{
  "model": "image captioner",
  "train_examples": 48750,
  "horizontal_flip": false,
  "encoder_activation": "swiglu",
  "encoder_conv_stem": false,
  "encoder_width": 192,
  "decoder_norm": "layernorm",
  "decoder_fused_qkv": true,
  "decoder_bias": "qkv",
  "optimizer": "muon",
  "muon_scale": "original",
  "momentum": 0.95,
  "batch_size": 128,
  "weight_decay": 0.05,
  "adamw_weight_decay_other_params": 0.01
}
Rows from block 4 of the image encoder of a small image captioner, named by matrix and row number. Rows with one number belong to one neuron. Each number is 128 + 32 x the weight over its row's rms, rounded and kept within 0 to 255. All counts start at 0. Numbers have three digits each.
After each neuron's rows are labels from the 100 images, of 14976, where the neuron reaches its largest size: "top examples" is what is common among them. Only what is clearly more common there than usual is listed. The data: simulated stained blood smears.
# gate: MLP gate (encoder.blocks.4.mlp.gate.weight, 576x192), inputs 64-127
# fc1: MLP up (encoder.blocks.4.mlp.fc1.weight, 576x192), inputs 64-127
# fc2: MLP down (encoder.blocks.4.mlp.fc2.weight, 192x576, transposed), outputs 64-127

gate.110:128128128128128128128128147255128128128128128128128128128128128128128128128128128128128128066128128128128122128128128128128128128128128128128128128128215128128128128128128128128128128128128128
fc1.110:221128128128128128128108100128128128128128128128128128107128128128128128128128179128128128128128184121128196128128128128128128128128128128128128128128128128128128128128128135128255255051128128
fc2.110:128128128128128128128128128128128128128128128128128128128128128128128128128128128128128128128128128128128128128128128127128128128128128128128128128128128128128128128128128128128128128128128128
top examples: target cells; spiky cells

gate.165:000128128128128128128128128128128128126000128128128128128128128128128128128170128128128128128128128128128128128128114128128128065128128128128128128128128128128128128128128128148128128222128128
fc1.165:072128128128128128128128128127128255140013128128109128128128119128128128128137128128128128128128128128128056108128000188128128186128146128128128128128255000128128128128128128133128128128128128
fc2.165:128128128128128128128127128128128128128128128128128128128128128128128128128128128128128128128128128137128108128128128128128128128128128128128128128128128128128128128128128075128128128128128128
top examples: crowded; small spheres

gate.236:110128128127125130129152128126129100131129129128053129124128129128075128128136128206128255123127098121136127127128134128128128000138128128156129128128133163126128128128128140140107130119128133
fc1.236:121122128128128127128167128119123100141127130128128128078128188128128128128161128170128255110130127123132125128128132134128128086130128128127128128128130133125128128128197142097128128126128130
fc2.236:129128128128128126128133139128128128081128128128128128128128128128128128128124128133128128128132127128128077133128128126128128047128128128128128128128144128128128128128127124116128128128128128
top examples: two lobes with orange grains

gate.166:136128128128128128154128128128128121128129128128128162088128128128179128128128128158128064014203128128128128128128146134128128117135128128128128128128128128128128128128128128128128128128128128
fc1.166:136128128128133128128128128128128134128129128128159128255024148128064128128111128128128255128128138128128128128128128128128128128128128128075128128128126134121124128128128117107128130126128128
fc2.166:000128128121128135126127108128128130124128127128146128137128128128128128128177127113128128128097128097128000007128126110128128128128127128128128128127129128128128128128123128128129128128128128
top examples: two lobes with orange grains

gate.217:128128128128128255128128128128108128128128128128128128128128128128128128128128128128128128128128129063094131128128128128128128137128128128128128128128128145128128128128128128128128128135128128
fc1.217:200128128128078000128083128124204128128128128128128128128128127128128128128155128128128128134128128153128128128128128128128128082099128128131128128128128217128128128128128128128128131138128128
fc2.217:000128128128128114122126128128128100128128128128128128128082128128128128128128128130128128128128134131128120142128128129128128129128128128129128128128197128126128128128127128128127128128128128
top examples: kidney-shaped nucleus

gate.284:121128128145128128128128128128128128126128128128128128128128128128128128128128128108128085128050187161168128128128142128128128128174128128120128128128128093128128128128128035125128128138128128
fc1.284:255128128128172128128128128128128128128128128128147128128128128128145128128134128128128128128128000128116128128128097150128128102128128128128128128128128155128128128128129214146128128124128128
fc2.284:108128128128128128134138126128128019126128120128103126128129128128121128128126128129128128128128251191128000127128133127128020128128128128128128128128099128129128128128070130128127125128128128
top examples: target cells

gate.316:135131132128128128127128097064095169130156131128128128128128118128129128128128125121128113255133133148129138112128128138128128062134128128128128128128236128128131128126000136121119137128128128
fc1.316:131128138128128128127128126113142129129142142128128128128118107128128128128126125128128115250130128130129132111125127195128129151128128128115128128128255000128131128127000143123116024101128128
fc2.316:128128127128128131128180129128128127132128128128128128128128128128128128128136129211128128128120128125128134129128131128128128128128128128128128128128128128128127128128128055149128115128128128
top examples: crescents

gate.185:188128129107128128122128124120128158124128128128124128101199130128101128128092129123128125146098126136095130128128135138128128127160128128128128128128244128128127128128143142059133139198128129
fc1.185:128128128027129131110128120128127129122128127128128128127136126128128128128128129128128123128124128128128132128128129149128128115129128128128128128128133133128128128128132131000121169198128129
fc2.185:145128128128128128128158128128128128168128156128127128128128128128128128128128128129128128128124128128128142128128128127128128000128128128128128128128128128128128128128127000000128128128128128
top examples: crowded; spiky cells

gate.345:146128128132128128133128117128126128168128137128023113120133161128126126128121125128128084128129171125128145095128128150127128126127128128215128129121146186133129128128091115038120131241128136
fc1.345:132128128121116128124128128055164127076119128128135134174087129128127128128130134128128134041128130127175126129128151129128128142121127128114128128128134071082128128125128128095128120148128142
fc2.345:150128128128128131128119128128128126130128240128128128128128128128128128128108128128128127128076128129128136119128128128128128119128128128128128128128154128135128128128128129000128128128128128
top examples: crowded; spiky cells

gate.108:081128128128128128128128128128128128128128128128128128128128128128128128128128128128128128128128128128128128128128014128128128128128128128128128128128128128128128128128128128184128128128148128
fc1.108:128128128128128128128128128128128128128128128128128128128128090128128128128128128128128255128128043128128128128233128128128128128128128128128128128128128128128162128128128128128128128244128128
fc2.108:128128128128128127128128128128128128128128128128128128128128128128129128128128128128128128128128128095128128131128115128128128128128128128128128128128129128128128128128000180128128129128128128
top examples: kidney-shaped nucleus

gate.571:128128000128128128128128128128128128128128128128128128128128128128128128128128128128128128128128128255128128128128128128128128128128128128128128128128128128128128128128128128128128137128128128
fc1.571:128128128128128128128128128128128126128128128128128128128128128128128128128000128128128128155128128107128115128128102128128128030128128128128128128128128185128128128128128128128128128128128128
fc2.571:128128128128128128128128128128128128128128128128128128128128128128128128128113128129128128128128128128128128128128128128128128128128128128128128128128128128128128128128128128128128129128128128
top examples: dark grains

gate.148:193126128109128104128127128107145170129126128128128128128133128128126121128096127127128127176128161130082124123128126130128128139117129128150128128128128135128130128128117138116132128135128128
fc1.148:127128128134131120131126052079171143128025098128127127134128214128108128128062124127128181146137128128134132128128093183128128144126138128128131128128105132128128128128113067113128067135128128
fc2.148:130129128128128128128054130135128129049128129128130128128108128128127128128132128128128128128131128116128000127128086129128128169116128128128128128128128128125128128128112188131129188128128128
top examples: teardrops

gate.203:118149128128132128128129127128128130124127000128111116107100128128128106128160050128128113099128125124154140128129128000128130129129154125159134133129130164129128128235128115128174129099128128
fc1.203:129150125143151128128128119094128091127129000128127115040121124128131129128204044123133117128149125123197137128203125021128128130203202116139132131128129129128128128175128111127193120129128133
fc2.203:226127128128128128128119128128128000118128107128127128121128128128128128128128129096128109128134128127128100162128128128128128119128128128127128128128128128128128128127128137243128128128128128
top examples: round nucleus

gate.74:127128128127128128127128128053104128122128128128128129135051100128128129128128118131128134122128128129128123130128128128128128130128128128125128128128085125128128128128128104138124127134128124
fc1.74:131124129128128128126128128107098128185128149128128184128126139128156128128127128131128128128128129128125129128129132202128128165128128128128128128124026137128128128128000238131129128255128128
fc2.74:123128128128128130128189128128128128077128128128128128128128128128128128128128128128128128128120126128128192128128128128128128099128128128128128128128128128128128128128133054000128128128128128
top examples: small spheres

gate.246:128128128127115128128128255128126090128125128128128127128128255128128128128123128128128128130127103179129135128128127128128128069128128128128128128128128127129128128128128174129128121114128128
fc1.246:152132128128128128128179191128158235128136128128133128131128127128062128128122125096128046128128072129130129128128130116128125105127127128128128128128128150128128128128164129124129128127128120
fc2.246:131128128130136128128128128127128128128128128128124128128128128128129128128244128000128128128127128128128128000128206127128128129128128128128128128128126128082127128128128125128128115128128128
top examples: dark grains

gate.255:110127128137128132128135133111126128128105128128131129125119141128140126128128128128128122130128131133095081119128123128128128002127129128125129128127127155128129128128128124127128139128128087
fc1.255:130129128127128129122127130127122127128124090128116133153128096128126128128140128128128137127128141121018208126131118128128129126126128128130128128125132108138130128128000128121124127148129092
fc2.255:128128128129126130128176128128128128127128131128136128133129128128128128128109128140128128128128065128132136183124128132128128143128128128128128128130129128128128128128139140128128129128128128
top examples: discs; crescents

gate.422:123255127127128128128128047143130096137134115128077151128131133128146128128193143128128128123120134122255128128128128163128128115172209128129129128128108129128128128127159121116132128128128128
fc1.422:118062128126129128129128129166128118099131128128073128225128124128129126128102129132128125151128136183125128132128000171128134130255127128131128128128085128128127128128128128096130128158128131
fc2.422:128128128128128126128173128129128141255128135128128128128128128128128128128136129124128128128128139135128149048128129127128128065128128128131128128128130128127128128128131098036135128128128128
top examples: small spheres

gate.491:128128128128128128127128121132141123128086129128124128101128149128128127128178130127128130124131117126122125127128137128128128142109130128122128128128029127128128128128127093136103128128128130
fc1.491:129128128128128128128129123059131129129141128128130128042127128128123128128128128124128128115130202128154106128128113101128128127110129128128128128128129127127128128128075051074123117134128127
fc2.491:164128128128120126255128128128128128128128126128128127128128128128128128128141128132128128128128128128128126128128112128128128160130128128128128128128128128129128128128125115128128114128128128
top examples: crescents; ovals

gate.98:128098128128126128128128161135128184128129149128128139128128133128128128128135128126128091128027151128130129128128184127128128079129128128129128128128128128128126128128251133255127150137128128
fc1.98:127128128128128128128128131129152128127000112128144128122125139128177128128201129044128098128126092135128128128128128128128128128128128128128128128128108128121124128128129123122113134128128136
fc2.98:060128128128128255126135128124128134127127128128160128117128128128121128128213128128128129128122138125128130097128132142128128128121128128128128128127149128128128128128126122129126124128128128
top examples: band-shaped nucleus

gate.267:128132128127128129120128128137126073096128117128126192128125132128128128129126128126128132137151118104128133127128135149127130128123128128172128128128113167136128128128119131122128128163128143
fc1.267:125127128128130128134128120128136126097125157128132121121127129128167128128119128129128156127228124008128146128128125128128127130137128128127127128128151115129128128128139112116125120128128071
fc2.267:130128128128128128128128128128128128000128129128128128128128128128130128128134128128128128128255128254128112119128128128128130128128128128128128128128128128128128128128113128119128128128128128
top examples: band-shaped nucleus

gate.16:255128128128128128128128128128128128128128128128128128255128128128122128128128128128128128128128128128128128128128128128128128128128128128141128128128173128128128128128128128128128128128128128
fc1.16:128128128128128128128128128128128128128150128128000128197128128128128128128128128128128128128128128128128128128128128128128128046128128128128128128128128137128128128128128255128128128128128128
fc2.16:128128128128128128128128128128128128128128128128128128128128128128128128128128128128128128128128124128128133128128128128128128128128128128128128128128127128127128128128128000128128141128128128
top examples: crescents

gate.101:128131133112104127107128131137109137127114143128125126149128238128127125129127123128128255129099130128000128063128128128128127130140121128137130128128210125131128128129087129126128124141128127
fc1.101:129123128129128129128129128131096126130132128128128127127133148127126128128142129130128122138007108127118128127130127129128129127133128128166120128127082133153128128139140118165115126138128128
fc2.101:042129128128128127128108128128128123145128165128127128128124128128130128128184128136128129128128140126128132137128127130128128114129128128126128128128133128128128128128121000128128128128128128
top examples: crescents

gate.280:127128128110124129128128128128127119128130116128130128123142130128134128128132131158128176134127137130128127126128130128128128128131128128148128128128106138128128128128129127163132134131128130
fc1.280:128128128128122126145128128128128198126122128128100129181128130128000128128126128064128130129027129170128073128128077128130128127127128128128128128128149124130128128128128131141131112129128127
fc2.280:128128128128128128128142128128128126181128123128128128128128128128128128128131128128128128128000128127128124128128128128128128124128128128128128128128127128129128128128128121255128128128128128
top examples: dark grains

gate.227:128128128128128128128128128128128128128128128128047128128128128128128128128128128128128128128128128128128128128128128128128128128128128128128128128128128128128128128128128128149128161128128128
fc1.227:128128128128128128128255128128128128128128128128128128128128128128128128128128255128128128128128128128128128128128128128128128128128128128128128128128128128128128128128128128128128128128128128
fc2.227:128128128128128128128128128128128128128128128128128128128128128128128128128000128128128128128128128128128128128128128128128128128128128128128128128128128128128128128128128128128128128128128128
top examples: lobed nucleus; dark grains

gate.230:126128128128105128127128117119134084099000121128096127120128124128128128128125129128128132141133128118117188128125080210128128087120124128119128128126168128128134128128115143104126040124127128
fc1.230:117128128128151128127128132134127165156140128128129130128132128128147128128145000103128114126127120171127150129128128115128100136128127128129129128128122127066127128127164131114123227255128129
fc2.230:134128128110127129133124128128128130117128128128138128128128128128130128128133129096128128128121128118128123125128128128128130128128128128127128128128130128132128128128128127128121120128128128
top examples: discs

gate.351:128128128128128128128128128128128128128128128128128128128128128128128128128128128128128128128128128128128128128128128128128128128207128128128128128128128128128128128128199128128128128128128128
fc1.351:128128128128128128128128128128128128128128128128128128128128128128128128128128128128128128128128128128128128128128128128128128128163128128128128128128128128128128128128128128128128128128128128
fc2.351:128128128128128128128128128128128128128128128128128128128128128128128128128128128128128128128128128128128128128128128128128128128128128128128128128128128128128128128128128128128128128128128128
top examples: spiky cells

gate.228:128128128128128128128128128128128128128128128128128128128128128128128128128128128128128128128128128128128128128128128128128128128128128128128128128128128128128128128128156128128128128128128128
fc1.228:128128128128128128128128128128128128128128128128128128128128241128128128128097128128128128128128114128128128128128128128128128128128128128128128128128128128128128128128128128128128128128128128
fc2.228:128128128128128128128128128128128128128128128128128128128128128128128128128128128128128128128128128128128128128128128128128128128128128128128128128128128128128128128128128128128128128128128128
top examples: lobed nucleus; band-shaped nucleus

gate.458:139148130134128128130129131123128126128119137128169126133129119129123128128130128130128112128128127091131122124128255126128124175122127128125128128128119167122128128128128128128125127127128128
fc1.458:135128128130151129128128135129130094128184118128124128104128129128111128127164129101128122085128255134130128128127138136128130136221128128124128128131134125128128128128169124127224128112128124
fc2.458:128128128128125128150127140126128128127128131128153127127128128128128128128127128127128128128128128128128131141128128130128128130128128128128128128128115128136128128128130127128128167128128128
top examples: discs

gate.129:127128128118129132129128128128130131126128128128128128114128208128137133128212128128128131128128123090132180127128128128126128128144128128128128128128122128127128128128128160000123139128128128
fc1.129:128128128128128124128128125132083142128127128128122126115128141128126124128103128117128005134124128141108066129128136141128129170128129128117128128128123128129128128128189093000128128131128122
fc2.129:128128128128128128128129128128128128255128128128132128128128128128128128128128128128128128128133128128128128081128128128128128127128128128128128128128128128128128128128128128102128128128128128
top examples: band-shaped nucleus

gate.28:134129128128159128110128131139128128171094128128131128120103125128128128128128069127128076128129129000123129128128128128128126129127128128128128128128126127128128128127129095188121128133128128
fc1.28:125130128138129130115128130130124127135107128128096128081128128128130126128128100128128091128138129000123128129128128128128127128119128128128125129127161122129130128128127087175128128128128138
fc2.28:126128128128128103128121127125128126255128136128128128128128128128125128128127129128128128128098128140128127128128128128128128128128128128128128128128127128128128128128128128255128128128128128
top examples: band-shaped nucleus

gate.432:136128128122129129119126149110081115190115017128130156096132130128114128127128128141128111130038233141128125092128160126128130032253128127233129128128128131067124128128097151150126129102128140
fc1.432:174128128124178128125128129134128017140128020126129128103131145128128128128128201197128033132123130133128146122128134128128128128255128129161126128128123129074127128128121139128128129143128128
fc2.432:152128128131128148133128128112128153255128138137128127128128128128094128128128128255128126129000128000128144213128128128128128133128128128106128128128126128185128128128126118131130128128128128
top examples: band-shaped nucleus

gate.548:127128128128150128126123126130128085128128154128128117122128107128129128128129128125128120154128127123130130128128128103128126128155128128154128128128128128128128128128128128125087131127128093
fc1.548:127128128126182128133128128126126128128127000126133129156127128128130127128128129128128127126007153139141128128129129128128129014068128128128128128128152191128128128128171144000142128000128128
fc2.548:158128128128128130128128128128128176128128116128129128127129129128127128128068128062128129128108128128128130132128128126127128089128128128125128128128132128128128128128139128128128128128128128
top examples: dark grains

gate.277:111175128000127127139128121060128133154144126128144129129128185128129129128138131131128150128125128132128127066128144161124128128131128128124128128128118128108128128128160130125185147127128128
fc1.277:152125128148128126000128128132087129123014128128140128099089128128093128128105119114128080081131122128095128153128127118128128132128128128128128129128156128131128128128031143085089126132128126
fc2.277:132128128138126126128128128127128132111128111128128128128128128128129128128124128128128128128146128128128000123128132130128128134128128128128128128128128128132128128128128128075131129128128128
top examples: band-shaped nucleus

gate.496:122128133129123128126128129130058090128101128128133125123132070128134145128127160158128126206129242129128128128110146128128128145128128128129127128128147131130127128128121255134102121000128129
fc1.496:145128128128132122126126129255146129128128128128128132252127170128128128128094128119128130000128073129108116125129124115128128080128128129128132128128062128127128128128129051125147131194128113
fc2.496:123128128131128128131119129129128128170128058128090128128128128128128128128180128123128128128134128133156027129128082128128128139128128128124128128128128128128128128128125112128130099128128128
top examples: ovals

gate.5:128128128128128128128128189128128128128128128128054128128128123128128128128128128128128128128128128128128128118128128128128128128128128128128128128128249128128128128128128128128128128128128128
fc1.5:128128128128128128128128128128128128128128128128128128128128128128128128128128128128128128118128128128128128128128128128128128128142128128128128128128128128128128128128128128128128128000128128
fc2.5:128128128128128128128128128128128128128128128128128128128128128128128128128128128128128128128128128059128128128128128128128128128128128128128128128128128128128128128128128128128128140128128128
top examples: lobed nucleus

gate.155:129128128125127111129128148128141095142128128255122073126128128128255128128136103128128097128127121033096132100127132129131128127126128128128128128128184165150128128127126117131128126157128128
fc1.155:128129127121132128127128149134127169140128130142124095124146129128129127128075118210128110132000109099124133118127129128128128126030128128129128128126137153131125128120125128147128169139128128
fc2.155:133125128128111117031128127134128123128128126128134226128128128128125128128169130127128127128000133128129137124128132122128135164128128128128128128129128128133128128128122149129128130128128128
top examples: lobed nucleus

gate.72:128128128128128128128128122128128128128233128128128128128134128128128128128128128128128128128128130128128128128128252128128128128128128128128128128128128128128128128128128128128128128128128128
fc1.72:128128128128128128128128128124127247128128128128128128128128128128020128128131128128128128128136088128128149128128128128128128136128128128128128128128128128128128128128128191128122128021128128
fc2.72:128128128128127128128128128134128128128128127128128128128128128128128128128128128255128128128128128096128255128128128128128255128128128128128128128128128128123128128128128128128128125128128128
top examples: kidney-shaped nucleus; two lobes with orange grains

gate.19:140128128107130128129128103125133128127135128128128129129112163128128128128131128123128128127129098125127124128128122127128128130128128128128128128128124127128128128128121130122133125055128128
fc1.19:134128128129129126128128128054127134128127128128127128128128128128130128128128127122128128130128000121128133127128128118128128127128128128128128128128128128128128128128128169116128128127128129
fc2.19:146128128128128128128000128132128128113125128128124128128128128128128128128120128128128128127142000128128255129128095128128128118128128128128128128128130128128128128128234127130128133128128128
top examples: ovals; crowded

gate.50:128128128128128128128128128116198128114128128128128128128141128128128128128128128128128128128128128128128255128128128128128128255128128128128128128128128128128128128128128128114128128128128128
fc1.50:128128128128128128128128128128128128128128128128128128128128255128128128128128128128128128054128128128128128128128128000128128255155128128128128128128128128128128128128128128128128128128128128
fc2.50:128128128128128128128128128128128128128128128128128128128128128128128128128128128128128128128128128128128128128128129128128128128128128128128128128128000128128128128128128128128128128128128128
top examples: target cells